From a checkpoint of a small segmentation model.
Model: arch unet, activation relu, widths [64, 64, 128].
Training: adamw at rate 0.0014, 6900 steps, batches of 384, held-out accuracy 99%.
Data: trained on short English words printed on busy colour backdrops, 90422 training examples, 29.3 epochs.
Rows from block 8 of a small segmentation model, named by matrix and row number. Each number is 500 + 50 x the weight over its row's rms, rounded and kept within 0 to 999. All counts start at 0. Numbers have three digits each.
After each channel's rows are labels from the 100 images, of 14848, where the channel reaches its highest value: "lies over" is the class under the peak. Only what is clearly more common there than usual is listed. The data: short English words printed on busy colour backdrops. In brackets: how many of the 100.
# convs0: first 3x3 conv (model.decb.0.0.convs.0.weight, 64x128x3x3, standardized in use, each kernel summed), inputs 43-85

convs0.39:500486500576500500481520531484547558489500544500500546500553539484472349457513451459553492463528655481414547427467479504488424421
lies over: letter r (29)

convs0.51:514551500490473490485511538486512500476514520500507511500526523520455606484407650442480556410466534422470505431442418459442296556
lies over: letter t (36)

convs0.27:500483500426512491500524556481513453531442554512495528484572513526431470434511524475499553442615489442378510506442418448584283527
lies over: letter o (28)

convs0.59:500500500500556500500513500516510511513524500533515510500524500500359354509382525464612491497496430485474552501454360452580495453
lies over: letter m (32)

convs0.12:525500522588485521489469500500601486505520560436489516503529592528514428561579459584518507527488586549550479574441447471561479522
lies over: letter s (25)

convs0.1:563533557573346500517474555517572505560534560482506521560523591475458567578478486484510539393464500514435471514533488475459518467
lies over: letter w (42)

convs0.11:500510500500486480469512511446500462442517469500490500545500480518465493533548532444501462520425476417517498476410601458508546435
lies over: letter k (35)

convs0.28:520551490517489524524508523511526552505490503523534500554500506453476561447505534589566470428441490416489399476543589491454515380
lies over: letter k (43)

convs0.18:537509564524483510532486528500537536514513599500481527511534552350488523556500444554462486415520399534482450575465535510455554467
lies over: letter w (30)

convs0.56:529500533499488500500500500486500449517512500487500512502500526544550500206515461347503543612538487500482561554445548449539546427
lies over: letter e (28)